Weights of a small rotation predictor.
Training: soap at rate 0.0023, batches of 256.
Data: trained on scattered letters and digits in many colours, 195000 training examples.
Rows from block 5 of a small rotation predictor, named by matrix and row number. Rows with one number belong to one channel. Each number is 50 + 10 x the weight over its row's rms, rounded and kept within 0 to 99. All counts start at 0.
Before each channel's rows are labels from the 100 images, of 14848, where the channel reaches its highest value: "top examples" is what is common among them. Only what is clearly more common there than usual is listed. The data: scattered letters and digits in many colours. In brackets: how many of the 100.
# convs1: grouped (8 groups) 3x3 conv (model.blocks.5.convs.1.weight, 192x24x3x3), inputs within the group 0-23, a 3x3 kernel for each
# convs2: expand pointwise conv (model.blocks.5.convs.2.weight, 384x192x1x1, transposed), outputs 0-127

top examples: the character L (47); largest: L (41)
convs1.140:52 39 42 56 45 45 58 49 53 52 53 48 27 53 55 41 49 48 50 47 54 41 45 51 48 59 47 52 39 64 44 60 62 40 47 38 36 46 47 34 43 33 52 34 38 39 53 52 42 51 64 57 68 63 45 40 57 65 37 49 44 44 44 55 51 37 71 46 50 42 42 41 51 67 49 64 57 41 71 60 44 46 41 58 50 45 46 38 51 45 32 67 58 57 60 41 47 33 47 57 53 42 62 68 38 44 30 44 60 45 42 56 46 53 49 58 57 52 49 47 34 63 65 41 55 54 38 51 42 33 56 63 40 28 41 40 35 58 56 49 64 49 53 54 50 44 37 55 55 41 60 65 55 29 81 28 54 38 38 49 50 60 43 52 49 44 51 51 53 51 56 39 59 50 59 49 38 46 43 45 48 55 55 49 63 58 61 61 38 40 64 45 62 48 35 41 41 42 62 49 42 48 57 35 50 41 07 56 43 46 35 51 69 43 60 45
convs2.140:46 42 57 39 66 41 57 64 50 40 44 43 53 63 59 48 66 55 62 50 56 48 52 48 75 61 53 64 51 30 37 33 45 29 20 56 62 51 59 36 53 59 57 44 43 39 42 45 30 42 56 58 55 37 45 57 55 39 44 55 49 59 46 45 61 32 41 59 45 41 52 50 46 45 44 57 55 57 35 51 59 47 72 49 69 40 58 44 43 52 51 41 47 47 37 62 65 35 51 67 48 41 60 44 58 70 54 43 46 38 45 58 63 46 45 40 50 59 53 48 47 50 53 48 54 53 62 43

top examples: the character L (31); the character T (27)
convs1.8:60 66 34 46 53 58 51 54 51 39 45 56 43 46 40 51 32 24 59 61 59 45 50 50 59 57 60 34 39 42 48 49 52 52 51 36 46 77 50 52 64 68 52 63 62 54 53 51 52 47 59 65 56 62 45 26 41 45 41 53 49 46 56 26 43 46 34 23 41 54 44 35 51 47 38 53 64 37 27 43 54 44 38 49 61 37 53 44 33 44 59 46 44 58 69 46 55 68 64 51 34 35 51 51 43 44 70 45 54 51 51 44 61 44 44 42 33 49 61 54 47 35 53 42 34 52 34 44 46 49 51 53 50 40 51 54 45 54 67 62 61 60 73 44 40 60 47 47 53 55 42 48 65 51 50 63 47 54 54 48 47 41 48 61 38 50 43 42 40 47 48 35 40 48 38 38 34 67 52 49 53 45 41 63 54 45 62 64 49 42 53 51 42 49 50 42 39 18 59 46 54 44 45 40 64 50 50 37 30 49 38 38 71 59 43 47
convs2.8:55 22 60 64 50 46 44 51 49 49 66 58 40 59 36 56 43 47 61 36 40 49 45 66 43 52 36 76 48 55 40 41 49 55 48 46 53 63 37 54 67 49 44 44 50 54 66 45 41 39 58 48 52 54 45 37 54 49 47 65 63 40 49 65 45 53 54 51 30 49 39 43 65 54 44 53 48 36 49 50 49 56 43 66 38 49 43 41 50 55 54 56 56 49 63 48 59 60 41 47 42 48 38 36 61 33 54 41 41 42 60 51 35 56 51 53 54 52 40 50 45 50 66 58 37 55 55 52

top examples: the character L (55)
convs1.70:56 56 47 58 22 31 52 67 52 64 34 29 75 78 62 32 36 40 42 59 53 47 33 31 64 62 44 39 48 66 56 45 47 60 64 56 36 52 59 48 28 40 51 64 44 53 64 51 39 45 52 51 31 46 46 50 65 38 31 38 49 52 44 43 61 58 39 42 53 47 45 45 52 62 62 50 53 45 46 41 53 58 42 48 51 40 46 47 29 36 51 51 62 41 48 46 75 63 49 46 51 49 55 56 44 58 52 60 45 54 32 48 54 60 49 33 45 45 55 50 58 75 55 58 52 50 52 56 48 65 58 51 29 48 47 34 25 55 51 43 47 40 48 36 45 44 45 48 66 74 43 29 35 49 41 40 42 54 44 42 39 48 47 47 46 41 46 54 63 47 43 59 41 52 44 57 52 43 46 44 41 54 46 44 34 44 65 48 57 57 43 48 35 46 58 65 51 54 45 42 41 49 58 34 42 48 51 43 48 49 40 60 61 47 42 58
convs2.70:39 56 57 45 52 40 65 50 53 52 63 50 58 53 42 56 59 32 71 57 52 69 54 56 55 46 42 57 53 61 43 56 54 49 61 37 39 48 37 56 37 43 50 48 51 54 62 63 35 63 46 42 54 30 49 53 58 46 53 62 52 55 35 60 69 53 59 53 59 45 38 49 43 66 49 56 62 32 46 44 36 39 48 63 58 40 64 62 63 60 52 54 67 48 31 43 51 59 44 42 42 51 54 45 47 52 60 74 55 56 58 46 52 40 57 45 42 46 43 44 40 54 64 36 47 40 30 67

top examples: the character X (26)
convs1.127:39 50 45 46 50 43 54 56 43 62 52 53 37 45 55 52 29 53 28 45 56 62 62 50 50 48 48 64 64 54 46 38 38 32 49 42 37 37 39 54 29 57 47 57 70 59 67 51 50 38 41 54 43 51 59 49 38 57 68 55 32 39 70 26 47 34 85 63 38 53 54 48 56 36 50 34 52 65 61 53 49 49 53 41 54 45 62 54 42 32 47 48 50 37 51 49 50 58 47 43 38 60 51 52 52 57 49 48 46 47 43 45 41 44 68 70 54 52 56 49 58 48 55 50 41 53 70 48 33 34 50 79 25 45 45 47 59 55 46 41 43 36 51 55 62 50 58 49 49 45 50 52 47 26 50 71 39 60 33 56 49 50 43 60 54 47 54 42 41 46 40 43 52 59 42 49 44 51 54 42 53 56 37 45 40 44 53 57 59 49 41 55 46 65 58 48 35 42 57 40 27 50 44 68 40 42 51 72 55 32 59 41 53 63 42 50
convs2.127:51 47 57 56 48 52 47 50 49 70 51 51 65 44 58 38 64 49 39 57 52 59 36 52 70 41 54 41 62 45 44 49 63 56 50 57 45 60 35 51 43 43 80 47 73 54 44 38 56 45 31 54 50 53 50 49 48 51 46 51 55 49 49 46 65 57 51 47 52 50 63 42 40 36 56 51 62 43 38 43 69 48 59 57 53 56 43 71 52 49 31 40 40 60 45 66 45 54 55 55 55 57 34 54 45 56 56 55 45 57 41 36 66 39 62 61 51 47 69 55 46 48 46 54 43 53 42 46

top examples: the character X (58); the character H (33)
convs1.93:52 28 49 50 35 54 52 42 58 53 46 44 54 47 39 54 48 61 52 66 51 46 47 44 54 42 36 54 56 57 61 76 44 51 51 22 57 47 35 63 58 24 46 48 48 43 38 51 46 56 56 53 35 61 62 49 42 56 55 54 48 47 61 36 59 55 42 49 56 49 41 42 41 34 48 42 51 62 51 62 54 65 47 39 55 49 44 57 39 47 61 52 67 51 51 45 53 53 38 48 46 34 48 32 45 36 48 62 31 60 54 49 59 51 54 52 61 79 52 52 69 33 48 44 50 42 52 34 57 30 54 47 48 42 54 52 46 50 47 61 39 54 49 47 60 40 46 60 36 49 51 61 45 52 39 53 51 46 56 62 62 44 40 47 51 50 55 41 59 20 41 62 43 53 36 41 50 35 38 65 46 78 52 57 71 45 72 42 40 33 47 47 50 67 54 65 70 41 45 36 61 32 55 69 41 60 54 52 67 53 54 34 48 36 37 52
convs2.93:48 48 45 46 48 62 46 35 41 68 51 48 54 45 50 61 56 49 35 60 38 52 43 36 58 52 65 64 56 49 51 44 60 51 44 62 44 52 49 67 59 60 41 47 50 34 50 45 55 60 50 50 46 45 64 52 49 72 58 42 53 42 16 47 67 48 46 64 41 59 41 58 55 60 53 58 48 57 34 50 56 58 44 64 52 48 34 39 51 46 51 57 38 57 44 28 31 55 31 42 45 37 48 65 45 23 37 59 39 52 59 40 46 44 54 51 48 46 68 46 45 38 55 52 58 27 48 62

top examples: the character X (81); largest: X (70)
convs1.180:35 57 29 18 45 50 50 45 50 46 33 62 59 54 39 35 68 47 61 43 43 52 58 34 41 38 53 47 59 46 47 53 50 50 45 47 42 40 52 44 45 44 59 41 45 50 46 60 56 50 42 46 51 45 31 59 68 34 34 57 44 52 47 48 31 31 53 58 59 47 41 41 40 47 36 34 61 61 57 43 54 49 44 50 63 37 43 59 61 41 46 52 50 57 57 59 52 38 54 47 57 47 30 54 54 50 46 56 61 77 46 44 58 39 44 37 62 71 35 48 42 64 35 59 68 39 56 47 55 55 47 45 53 55 53 59 33 39 51 44 32 54 52 49 52 59 47 74 52 48 67 54 40 56 54 44 36 62 49 49 37 46 37 66 35 63 53 65 39 54 28 48 74 39 60 56 49 37 56 61 47 37 73 42 48 52 51 54 45 68 49 42 41 66 50 46 45 52 33 52 67 57 43 44 57 52 49 62 52 53 66 49 41 32 47 47
convs2.180:45 63 50 47 68 51 47 44 49 49 38 57 55 45 61 54 30 40 61 60 32 52 42 30 60 55 42 33 48 57 46 53 58 56 42 33 36 65 37 51 51 50 51 43 47 59 38 44 49 61 63 64 58 47 47 56 61 45 54 41 72 55 63 61 58 51 53 53 45 53 58 36 42 63 42 50 48 31 54 61 48 49 45 52 44 26 55 39 69 57 63 47 54 67 52 44 39 59 50 54 42 64 47 25 56 53 55 50 47 44 51 36 37 37 46 59 56 35 56 86 29 31 52 43 40 52 50 43

top examples: the character L (41); the character C (27); largest: L (25)
convs1.120:39 35 54 61 51 69 65 55 42 42 55 40 60 44 55 52 47 46 55 47 53 61 31 37 60 46 51 30 44 58 40 41 57 55 53 53 47 72 48 35 60 48 47 29 39 57 45 56 65 49 61 45 54 35 56 43 56 56 63 40 41 41 41 57 53 41 37 32 51 41 65 50 44 45 42 60 40 44 59 59 55 32 40 48 49 58 51 58 52 65 77 35 36 62 51 51 29 43 53 36 33 54 53 43 43 51 69 59 63 59 47 68 67 55 35 44 48 53 70 45 49 42 54 57 41 45 48 44 47 31 38 52 46 35 47 53 39 56 51 45 54 59 52 37 31 45 44 65 74 55 57 33 41 46 26 40 42 34 63 48 57 49 40 50 56 42 42 41 54 54 60 59 45 39 52 45 54 52 64 50 52 46 49 58 69 40 45 49 56 42 44 29 37 35 57 52 52 48 54 54 36 62 55 46 52 57 60 31 66 69 48 65 49 53 36 38
convs2.120:43 61 57 49 56 60 70 51 42 68 41 44 42 64 56 46 46 55 75 40 50 45 52 43 51 47 53 72 47 36 41 51 56 54 31 41 60 44 61 32 43 53 52 60 30 44 54 48 60 42 47 50 43 56 63 46 44 50 43 54 46 44 46 60 54 56 49 50 44 56 46 43 35 53 54 55 55 54 48 54 39 55 53 46 65 64 63 37 43 29 37 42 47 39 49 56 54 52 48 56 67 58 44 18 50 46 48 49 78 47 42 68 63 40 77 54 64 48 49 27 59 52 57 54 38 42 65 49

top examples: the character L (95); largest: L (79)
convs1.168:53 51 33 52 55 39 48 34 49 41 58 44 52 44 58 40 36 56 40 42 62 41 38 62 39 39 55 45 55 55 57 45 39 55 48 52 66 55 49 54 59 52 69 57 42 49 75 62 34 50 47 54 53 53 39 43 62 38 51 58 45 34 57 58 50 59 34 39 57 24 37 32 63 46 31 54 47 44 51 47 41 46 35 50 63 48 51 62 86 42 62 42 48 50 49 59 49 50 45 58 37 41 51 39 41 50 36 52 48 30 28 46 48 55 40 52 68 58 52 38 51 46 31 40 56 62 48 55 43 55 58 51 56 51 52 42 50 51 44 57 47 47 43 51 48 44 62 48 56 33 62 54 46 25 34 51 59 56 28 47 48 46 41 57 52 64 55 38 62 35 45 25 45 60 47 39 35 55 60 54 71 37 60 49 49 68 43 55 53 64 48 43 74 46 46 47 36 58 48 66 55 40 63 43 49 59 48 50 47 58 28 33 54 52 60 55
convs2.168:51 56 51 47 76 62 60 57 38 58 67 64 51 43 49 54 55 44 71 51 41 51 52 62 40 52 46 43 55 41 58 44 60 50 41 31 39 51 40 49 38 36 44 42 59 38 57 38 46 37 72 41 58 54 38 48 44 46 45 49 41 76 39 39 43 50 26 41 44 51 51 49 47 48 38 66 32 41 43 33 54 53 71 49 57 65 51 47 39 47 79 49 47 36 38 51 44 50 63 44 63 48 46 61 62 28 42 59 47 48 48 51 56 61 56 69 58 51 43 53 56 51 47 47 60 55 57 43

top examples: the character V (54); largest: V (49); the character Q (34)
convs1.46:51 64 45 44 38 54 49 42 44 37 67 41 51 38 44 69 50 32 54 72 54 65 48 46 48 44 44 55 48 57 46 53 51 43 52 44 52 52 52 48 42 41 56 62 44 40 54 47 47 33 56 50 60 64 46 36 48 48 42 47 41 46 41 41 48 41 59 62 52 57 57 52 40 47 39 42 43 33 62 41 35 52 37 62 54 66 59 44 44 60 55 38 49 56 56 52 43 61 56 55 54 57 47 50 63 40 63 58 47 65 64 50 49 66 45 48 56 47 52 51 20 57 55 32 51 57 42 40 48 56 38 39 41 55 43 54 57 59 56 41 42 41 36 35 43 46 57 58 44 63 51 49 51 50 50 39 47 51 41 49 47 49 42 59 48 40 47 49 64 47 42 60 41 34 79 76 61 48 81 63 75 56 47 18 41 35 23 23 26 49 54 61 62 48 38 42 48 48 40 40 52 51 51 62 52 59 48 58 41 35 57 46 51 50 59 58
convs2.46:47 42 24 67 40 27 42 59 45 52 60 67 54 58 52 57 35 49 49 51 59 48 48 49 47 52 42 42 37 53 88 63 39 19 61 57 56 38 68 64 48 44 65 45 53 53 23 56 56 53 45 46 34 64 50 52 56 45 51 54 53 54 51 58 63 54 44 47 51 37 41 71 39 44 59 62 62 53 56 63 64 49 73 54 38 66 55 44 38 46 64 47 74 57 39 61 47 55 41 39 51 34 58 55 47 53 61 40 34 46 46 54 27 36 58 41 49 40 45 58 48 54 34 52 49 42 41 34